config.toml
arch = "resnet"
model = "image classifier"
dataset = "rendered landscapes of hills, water and sky"
train_examples = 72500
image_size = 24
crop_scale_min = 1
horizontal_flip = true
cutout = 0.4
targets = ["land"]
num_classes = 7
norm = "batchnorm"
activation = "gelu"
channel_attention = "se"
depths = [3, 6, 3]
kernel_size = 3
stem = "deep"
avg_pool_shortcut = false
widths = [64, 128, 256]
loss = "cross_entropy"
init = "small_normal"
residual_init = "none"
optimizer = "soap"
beta2 = 0.99
lr = 0.0014
beta1 = 0.95
shampoo_beta = 0.99
eps = 1e-08
precondition_frequency = 25
max_precond_dim = 1024
merge_dims = true
one_sided = false
adamw_lr_other_params = 0.0021
grad_clip = 0.5
adaptive_grad_clip = 0.02
steps = 8700
batch_size = 128
epochs = 15.4
lr_schedule = "wsd"
decay_fraction = 0.3
final_lr_fraction = 0.1
warmup_steps = 170
weight_decay = 0.1
adamw_weight_decay_other_params = 0.01
Rows from block 3 of a small image classifier, named by matrix and row number. Rows with one number belong to one channel. Each number is 500 + 50 x the weight over its row's rms, rounded and kept within 0 to 999. All counts start at 0. Numbers have three digits each. After the name is the row's rms in percent of the matrix's.
After each channel's rows are labels from the 100 images, of 14976, where the channel reaches its highest value: "patch colour" is the nearest of a few named colours to the mean colour under the peak; "strongest on" is what is common among them. Only what is clearly more common there than usual is listed. The data: rendered landscapes of hills, water and sky.
# convs0: first 3x3 conv, stride 2 (model.blocks.3.convs.0.weight, 128x64x3x3, each kernel summed), inputs 0-63
# convs1: second 3x3 conv (model.blocks.3.convs.1.weight, 128x128x3x3, transposed, each kernel summed), outputs 0-127

convs0.48 090:520503457563572423481460434510518506495553469534527508428548637569470465456497485506463428475549542482490527440560477516578494452468515450427384580462530522500539518527505587413528493419457416
convs1.48 086:494459509516463455456546584553533457563517524547481391451558482534501518507538534490523497462474529460556555484545501549549415533513484460495550485411501456442505512419609460491580559548440522416455550521553528529536495503532440517458552505408588438532558516530403440451531530496412499423510479531548546499527593485640513503486571416478548548506639516459526508590583571441472544500547
patch colour: brown; red
strongest on: sunset; red mesas

convs0.99 108:572426476479527465570435542595503532423512443626513527469481487575515526517563494536465488521688537490543475495521468457513449496487466560520531456552508522545607493531554413492510524464506488
convs1.99 101:531488475544577581494467496508474469466522413516468504510563436572507505568566513392513594511487545500503448538487552475519570517498645526463496569517567559562630460436560451397445504493470496482499506466529472522526546553519525481510618529462462486575468614608473427519388540563476515456495474387520520475488497513473553415499459550477490470539476451488491528435399526443535512435489
patch colour: brown
strongest on: red mesas; sunset

convs0.46 108:441468488463414502499528542477532419486453540644491538524502535413435515461512609497552522450474532416524485469432454538486585573554538547531544507466457506394510451501434538512518603518474472
convs1.46 092:524473482568500501504471515570470513523482495552472506486447521406533504525404497538512483488486471483478516512623462484427535474442447452494454559388536354475477548514538557539526502549505549458483447596507468527414630525510450470479500536522485449461500450555550543420539517546465560466479530538618496532513567471487488579582622431490583444537430569503499444465447437475579429461584
patch colour: pink
strongest on: sunset; snowy peaks; sun or moon in view

convs0.28 105:522519459546414533483443543422489389470516460494474463471489546442499496442520508526467497513393459527485519428499462453591488510474493471500550490401401441466359588463468469501411494470425502
convs1.28 093:557494467548484495520460446450413428493612486591465394574486478576456384510463518509467438483488455536493445442550522606523487525428558462531447433453520478547508477483497478495549475453468469479461528427501459472455377573542467501511466522468471591430563554464484468497588514432553482534515470570528526438494429557463586479540539511463557561458444508521459438518605575418478476579576
patch colour: brown
strongest on: sunset; terraced slopes; purple alien crags

convs0.62 089:490467504472482503404428453478410464451484543543506528495447498496554433497499451541527551530423550432504456456492561513410476470563455434397492383486503575406534547455555441541574484544437518
convs1.62 103:505510528401440444437516454476537495534515521524550620422530465491497512455591524567518570588477370571454522456498518511612497432432541527522501441507574560462456538486503545468479504575449434512519434532532546503510464481523490463531546569423510523479483607540526512533397566507439494513511533497462581509517493578509508530454586547606538494447500339569573495530498521494449551514439
patch colour: brown
strongest on: sunset; purple alien crags

convs0.94 106:452473571538501539500533453479552495501453480662424473410478534501521512439466491468495495523446606514459481429461563532458471591525531523524481446500396424462498451508486533503603428440439476
convs1.94 098:423564530450457517534535497545501584516452493381484495554521393519568552472496552499495453551465602462523421587564489493494537502508552473461500469522562595480555495434576548474515518504554523454533449468466545516441538524489504538469426449510529487524500553460558602510532494424496440482459497462611548659593440413463584418465518550521530431459516453521563505473503495441506488467615
patch colour: pink
strongest on: sunset; snowy peaks

convs0.71 104:522429488504477501581490474433551528514464466535526421529445518598523570608451509498579548503478544461474450580514504471547623533422488407513473456517532421391529459477512451529575519488481450
convs1.71 113:470459520429442519572502523534488532586627502514530435502499528474533412495500533455434494493568417504515535442509411491520533479451568510481513677469481430467454426532470534444591398520411485520470435600498594464452467487495469408500416562472572504453584507464515588451485504434502477530480438492469494470508584481554425446488475518450560517442445528529576534491494442508549525541531
patch colour: white
strongest on: sun or moon in view; sunset

convs0.55 112:567463416517466446493455597491528492460457512541443510549535550543423437444519437498480498553491448453474466451445598467459449512491429352470424406466456563488510525563442468522522507523455441
convs1.55 098:604487532518459464518481554477476477560570562503612518508534494605400508530414458533546535491474470445548549537474508486502664480405502531532503526577512473525551420561442541498466467541451515518525534461532498420611573546526524489452460546469556587580496482461575554460484469564557527471525537498525583468567492414469459482552530564480482553561444505506534523412495573494454396457556
patch colour: black
strongest on: red mesas; night

convs0.32 094:486479526614514468519466516468509511461487429432533466522496577551496416437532466470495528504480554394503441466505586498561528525498414561487564479440535375434465511514504566540619503413521457
convs1.32 107:510413539456567485584500538561465446557545561516547483497504550633533447550472546439480485456561517465496488470490494424515442427529570568498466576524434508500596612499456479558573514542372519446443528551551514449489428519502566416562516504595566507517475472434498496450495612470451469505493445490633457547500539532530543580457542522494526408534451485449486513441479507500474501532588
patch colour: pink
strongest on: noon; red mesas

convs0.22 106:605485468440481472512470606483519557521496586540494479536500518509573476474471573496394470493397511406554532363456496477490461478465391508471453558527536474449601459511455501451478483497535507
convs1.22 106:497539432499398454407494467476483469525507417449384524544388454457446492363546495514555392551533499400479549476477501540459425467531515571463509489489491504533490602424513489575547412578499548498524480522514497517506527619452569443493556480436397491556502551471468529489486473559467468470537491571488454487469486466457493511521427576477530410546483522463542429588550470569508461422493
patch colour: black
strongest on: purple alien crags; night

convs0.114 116:561468458494452461526460568542459500507463538578540568512567519461534551430523582540433420549382415484417527463482528479508483426512496540437455504500526498441407435454519437511477606453483442
convs1.114 114:450440526476389451446477416477486490507457473465449457537497582474524618494556435572434415475490454580485573509432481563464534461427470470456412455420470565577499474471549483449557486437502529522507477461462565495469424376451472528498537482433451492568471491413469573469419441527480409525516508535483637475517501477523589556518545438529532496523488495545473438504534478444503421589484
patch colour: brown
strongest on: sunset; red mesas

convs0.116 106:583516455469517488423532525539514522612495400552531444472443491491482498423541557483522592562380545445506450540457538400501543486546490533545418527541513469475596559554485487496514472475421552
convs1.116 111:492489474453498470584472469548537443469426470591567595512501437598418422631540555481436444489467436445449484557513546528437532415632389492512613552441541441519583448531509517477540471540520507517499548483564432448532561533492437495516523565561426428524413551503530447485502499478511425487477524503527469585488489524526533499516511483467564488533459566500475474458542468530471615560505
patch colour: brown
strongest on: sunset; purple alien crags

convs0.97 103:479437429448524538440428541460467525487451408514541507553489536450535466413497558467501476523453497521539431473461442484529448482396531468592592430439421369529501498504581528453461446489464492
convs1.97 096:469505531443557500564541543383474488453616543468486606447503423447529581512446482465578457483546548447490504535475468412528479503574542483520440552577455553433554438518529537541477565507466559541495632494520489471539460509499434537526490530443502489476357559464518463496584446492561490574425540516501539493525410521560457432490528435468497477501534576375480509586560511455480528541444
patch colour: black
strongest on: night; red mesas

convs0.14 089:538556480464548507543455561552497404593571466545477579459460496469530486427459606514550504521549466467481514558451445477623437504551443562476519393451523488589512490481456558506448548459460495
convs1.14 102:486539533491455502369487488501406463441488481556441492479497467493520491493414465495527508470520444515413490444504435428390558568508560488459507539510529505511524465564534527511589435433507542489522525513557524505485592402510511467439430533541550426465545507440546481559464516582531508473446579545511630495468425446358538463499443457513409594532466534523470548600377491468473530485504
patch colour: orange
strongest on: sunset; snowy peaks

convs0.77 100:572437495423534488531475462446514507408527404535383519474485527477435412509442492523452591577509516532567423456386504462502460576492534507427500477456440448446499442516504529489539520491449576
convs1.77 116:496477443533516400477522475599569601508445601463546484433489502517452431464484532573488404508508488468493520431513487573514512522519499442535435611546476512482499482433598539482585458479456468510469474484429500420473578590501451502549437488512514518589509511578563572589529501515490420442470518478511573446467502494499535438533586493526493482479569457442492508475597529513481580562666
patch colour: brown
strongest on: snowy peaks; purple alien crags

convs0.74 071:437495491503538482367443440605530525509448505456497436503471452405498448493494538546537511436546470486438529351462520420523432467403515510492491449473447449560436497549483455485430526460481473
convs1.74 097:553542431491511455522507486562440477454486472441406538614407452536523528492537413437511510504472573471550524521478493497482487483526519525479481536639442503463516454540495568433504578512477485606444584479571481552502500455535516485488422487582462442544427634376481458506494468433540503588490549440481475451559568519525494502499517484553407435487506505389505511497513402474602540435500
patch colour: brown
strongest on: red mesas

convs0.75 096:523431498530529397451439495393510484555490477516486436539469605505427563503490433458563484514520546578498464460467443536470412498509519501441583521556380528431408490531439545462517493523436523
convs1.75 098:425519516426482443480510530543475533418578549479408464494453526514535509467518565513404508386521498508537444492527584526478387436433467515511519442426506488489485480447374482486455520526394558471421450608467482520489479450461453556457524464494517447538507441440454465466385473547468468416436492457507440447506440536581445533515511365533477507523488414539539622508482458527453522496498
patch colour: pink
strongest on: sunset; snowy peaks

convs0.3 119:496573435436531364583493455425508505482587490442466494461493428477494489494443522560491517519544490486442482457511516534510448522560495448430472480499477668462462475503537425602577450516506522
convs1.3 098:501480621481543500529413622465497453497488479495569538353419524555499437578487508516451586473402472546524519475514509482524502599529556536529427510447526496437512437507491525459453556499517533610558573507436519481530465492430522519457592495495482530466432518647557616577475541477517589486495489443469487461537468523436427535455433511529459510438451417466534491466487554461515506492549
patch colour: black
strongest on: sunset; red mesas

convs0.93 087:477474523547471463419505467588509510503481484560516612466456458423485429456482544468526457493545534481448449413405491458562527581450468559477536534499545526485432481583639482549573487510491580
convs1.93 094:440436543491458445438549566554542551455477550550485614475491557459529562477509420478457580531456493580566521498559506507552516583463539547502484475479540473486480466532557481529496469593535540425469486509449449464462552424503515547471502511620402447465479590416482607381512502517529466477480479421545554529497477535491520414480539473617532418469547509448531410489426472509539518547616
patch colour: black
strongest on: purple alien crags; green hills

convs0.0 098:466438434435521542550457467554507489509461492456439461488555458496471541439465496461516513513545563445431489593463596468551490550440530503451613403425603527484512429506537493568444471539595528
convs1.0 091:530480523521553510512478480464570421422509518508545472484453503494557453508527530452514518461511529414409488518592553430488527382571613528447456475491491445470514464576455473539512458432489514478539421508439460561449572412487557481549542477498538431495468445622387497419416451458476549481450414540417556462589548521566509479490392565455474487437447451460456451438511467521454444497494
patch colour: white
strongest on: sunset; red mesas; sun or moon in view

convs0.59 096:468466455567503486477496523486467434513461477556461502503452563638493568492503482505589462477363605466546486468435460455642497525533551547524506534465537501430576514433489467509443473463533530
convs1.59 088:524501401416389510496471476597516429541521567461481596465458545505460527498472491613436432564509532538506516479513457492482512477515465478516639517483559479576533535579482478610489497433434537522517485479588498533503607491546499564466512513506551485471453453515488511473555421501506589492431595516542508614595462525506504547573441573485570481507430587535472587483503543487556582493487
patch colour: brown
strongest on: sunset

convs0.90 092:524482533452447449501494554558538525490475524457444596503514512414542464513441577410385472565516502479555553356489468516435502481439469581557443531529447505529529438468485425468535482539417470
convs1.90 098:522446488539419416449469420437450512483479445464410468510486566432497596403565465584470501557447538505580451450509490533442432506512523517466486431430500555517579602585468500484483487588570449434527470437525483555492481587488456518569560423460492562508541584492423501547486548505462412533536488532494507531544508491448479502614500549534470419490411504440442450525541470526478385515446
patch colour: black
strongest on: purple alien crags; night

convs0.96 102:454454373555535485426478458465435399488388552466458428475491461445517478495480496568437512511448493475405492571469559493525446562505515440471460466520611479466512443577553479508416479523534484
convs1.96 120:530472485488475573573459516438471428480649494448490516514545431531516364441484493483599592436459515510472545457522523569522474519425524430478465571424513468521526467458490539570515502501554433422465450416418499513447379509534534505416528529521492451484556478546470542554527465536457516415530425450463461391533504477578447536494466462482408547466536530474450510432482546458457449512399
patch colour: black
strongest on: night; red mesas; sun or moon in view

convs0.117 109:555472451481512496434495540485484553519451466564448519505465494507541585669583416513627519480518485491475449465470459527439548482514522528554458449506482536397500479535505518454542634484553479
convs1.117 101:446517521484479500483500473571498485581547523555482485477540587493508509522504376421506544506474492495580532483482484461521606465416507456477532593483505466552461569538481499493620503507551531504448570638418569466511467437494455489456418527480581558620553491482637610495523449423492448506548543546560478520456598492433511536552493529452522500529467406517623510487511496522525497483503
patch colour: white; pink
strongest on: snowy peaks

convs0.68 090:424543535485454455488502477539468473469543551664424502466485537551449435411474516468502481443486592485615527461570509504539511568516530497463496523527489404498494531492515525495586544600408480
convs1.68 106:487574440501489516514568472518515475469485473508513537497594518546462387411442613499540518602467497484533557465495519503492476506563525533475579482464418491561564523467504487529510533518611536487521511501552504463505442543466431531525504563524516527512461551503508461468460472504476462414542558466662551596470595488548436527638487481518488524431524527539457403465442596468434400495609
patch colour: brown
strongest on: sunset; red mesas; snowy peaks

convs0.86 087:486443532521535408459592428538583572515573462434534458496452462528406501582506510450548442519634485457547574452544523584465459451549431508501495530498532542485499539437434525436466500538507505
convs1.86 091:452522466472511449430500526518527527383464472451456548556495507516548609507480451490622531558516561526521509583440510419472456471574447507584497491503497539468491530534471427526385488446485446500523546569558481588470523516491529486535527516455511508603459399374511507538540547506490536473473532430422508426521505401576433455520525464522437543471574525464516527472419485537552370397475
patch colour: brown
strongest on: red mesas

convs0.115 125:494570446473494454471458525508529487507493462496463571419412507459514604485515483488535607480508379554465453605539525476426558434541461495546492495422432505475551497491435616420505527445476516
convs1.115 109:481499512513491521482490587468490471477539519594570500513437415489428501485523503486436502519503578438494510519447411489474471530469474451458462527536411572490355552527461463455477552436397395559515539480504468517456426489412492542490512468540511431534532436456480405435502404570458578521507448560546394503402504470505488420475503492395527384491550453480503479501461552511427393482487
patch colour: black
strongest on: water; night; desert dunes

convs0.16 085:558508522537539503450455509590534607457520490559489443556473515519559429466492578537469523483484448455482527457484497597542506512682528500424524504492444489414538541439440414458460512457538514
convs1.16 098:459490481462584465521509527473512462596573521601425508456593611519469628514527520486488441558468383428449517517458497546420517523532471518557539469461515527541521463495465552508568541438497499529542522493562478453554546573642579468555578488479530532497548476479441414432430548531540592559526462564506530531456475528525476526463482538517455422369533526549467559505537502454557441530475
patch colour: brown
strongest on: sunset; red mesas

convs0.15 093:581526561522565456551498550622431578450543513517466466502505455497487523518516532491512435476579434591555489577509553540477544518504431565606506466540517547511564507431539457458508614516417484
convs1.15 103:558502490516645501509556530537518539400490588397507561463562498536424529463416502497537488592502496440496519495474542466501466468517552494577472467455486487570423397412444418476427575474550548487641488472537640594487475548414462502459463487523483473541461602459521433529529497490502449499534462526446524448501519554467521487494511545530430518533461497578504470417443564482508535474434
patch colour: brown
strongest on: sunset; purple alien crags

convs0.120 096:553461520465455550528572546494562363616453454460483518463496531430502499527490536478477528546435513460550543508534437628436569481542490560499542469446418470487456456433518550424497519492442566
convs1.120 090:467544498582533444504468440480465523465583456576429565470538553451420494507491424520562381496504597540598490561431506440506520376605538465468455511495508473505511546480464508588442485421412481515526480550447478478456535505470559558490416523487457516493485507439544523493491473558513556456458527403470423473509441642529454581525571481527470449446474594447493488511419429510510524447536
patch colour: brown
strongest on: sunset

convs0.10 081:588468466406498502485532521448470440532493482480505528617480545443415514549528486502504466433484594449442487562462453489486508536449480470439554461533384407424504392518559537492545430479524441
convs1.10 094:530516488491547451530445458532475602394559469487548493484534527515528427585425531518511464395493464513503524530510474455472610529489565519438538515499577548497481590466438502541516521508520503509474531438465452454439446406474412525601474572518513496476513458500522382492512626524606486474524422583474531439455553430548506572589510606482591467531448535504504490537479413577464534552477
patch colour: white
strongest on: snowy peaks; noon

convs0.104 083:379512501437457447473410594475468449536428629553502448511412510518549504434513515545497542406486391549423495470545479511568535486477439476513456462445453557466487455511462482489556455503522511
convs1.104 090:481559451489630550509479525501457419463456432613559454546511468519419508606474515555571496587488525529457508541486406495549560424556517517468593548593491542410539547560474478461394511455498466489558535499441484500595404554458505519488466518491449404558490525372520523466503407487505481572490537473430473540488501558509469466455473549523496419522538445483536495504590511454503500424446
patch colour: orange
strongest on: sunset; dark volcanic rock; sun or moon in view

convs0.13 110:569500411520452465543384541471479464502476523565493508473444425561441525454512500551526432536513427495502469477440493488503531452570362531492438398434505503438427542510517391503481475439505439
convs1.13 101:536463442546448542454494507561376401584463555602576519545509554574538495567502500522513457460489477485488517535598518486509519525442522540467478485569449649486508433489578409433499492452456484433555473494530454375522479474495546446496520567499532475466568515559500546478479474421557500455491434567424473520432522507470472462543661470492572560525507474564516535557498560441527439471509
patch colour: brown
strongest on: red mesas; purple alien crags

convs0.6 131:450483524481418546459423482663486547467447546482588458533455515442483536514603518624439518583447466515506528462423513512496491446478539497494478513488508478472554463575534523436574519463577504
convs1.6 106:466535441518481508478521444522536472454444486430439528462405562405519664423560430448435417477546503496476555494458398561456488465540532498454445508458481443459471489475534547558467533460455489538389493532545524390484510498518512445526519516605498443506427517495403506481509498427433508560531559459536426546494530469487533526424538562407490422513485605446433513476515431577532488441476
patch colour: brown
strongest on: sunset; red mesas

convs0.103 097:543472408527543466511450441406506438556456516477498435580517468535533474574474557498509447432544553439358562491560552486453383441461565493513486475483505512556501451583487461513439534535476452
convs1.103 097:423511556377513467513431481449406404448477461376432491468518558508510444514509520481418503460511533553481461470595429469495458460495484469484450454544515466498527404558557486442581511604467548514501523492483527462514487578537514497468554542464542532531475503422494439517532541518452387424349483504385551554571508503509502518537492596484506506576458494514465454433539488517424574477418
patch colour: orange
strongest on: sunset; sun or moon in view; red mesas

convs0.36 105:571558442525573473626489517438483514448506475465415466490530546465494487475474346531528461456486444552545479564492512466569577514548546513446501481439521579422546510536481474621510526520543460
convs1.36 098:433521447572483513619459541484476490567559532519539477484450576420484399485495470491502529528332466541461502520457589486493539492476572561491510478454455473491524540386418502460581437517437503472510530506561523503459396514462512437528412507474450492441558475476485489547449520510364503525462458413475458442487493475484494451399455508446487525527415482542557599517407521451464454474578
patch colour: brown; red
strongest on: red mesas; sunset

convs0.40 103:553485541484514421501450502590516441599599481459520512529453460537518470394515565537521431504482571533502534401484505513614490449511500432411471562546499474470610421429515497444519492483516519
convs1.40 086:520543474537523467516487581490545431406484493468524541547567531526407511463490525500525560532489424591474476564507532504493436467506473517573428446400526446452502486508483454511551539546435426565680503498553540515498528542496435446483579501491535524445386473478504447477518509542582496473574475560552545529437476511537543421490472606517456489465453455591482519498522572554477623471375
patch colour: brown
strongest on: sunset; terraced slopes

convs0.27 118:611509502513476483488493495514518461451499485577468568558531433536554465441551485448471542468490547513419483569452524467479435538432544466479491518616440460550496420538521667468505509601490465
convs1.27 123:596488537477447475537489498423459450472603512418450481457452430430454468479493501430516519484473517501444451433424428473438435504497438528445447538457399400407460468460446519505489489452503473594507424448430513553425586543536483597512469494474434482466476419448569448501539575473484466540441576459554510475432450452429428496413427393470444449502494563532500533496473485558522501497457
patch colour: pink
strongest on: desert dunes; sunset; sun or moon in view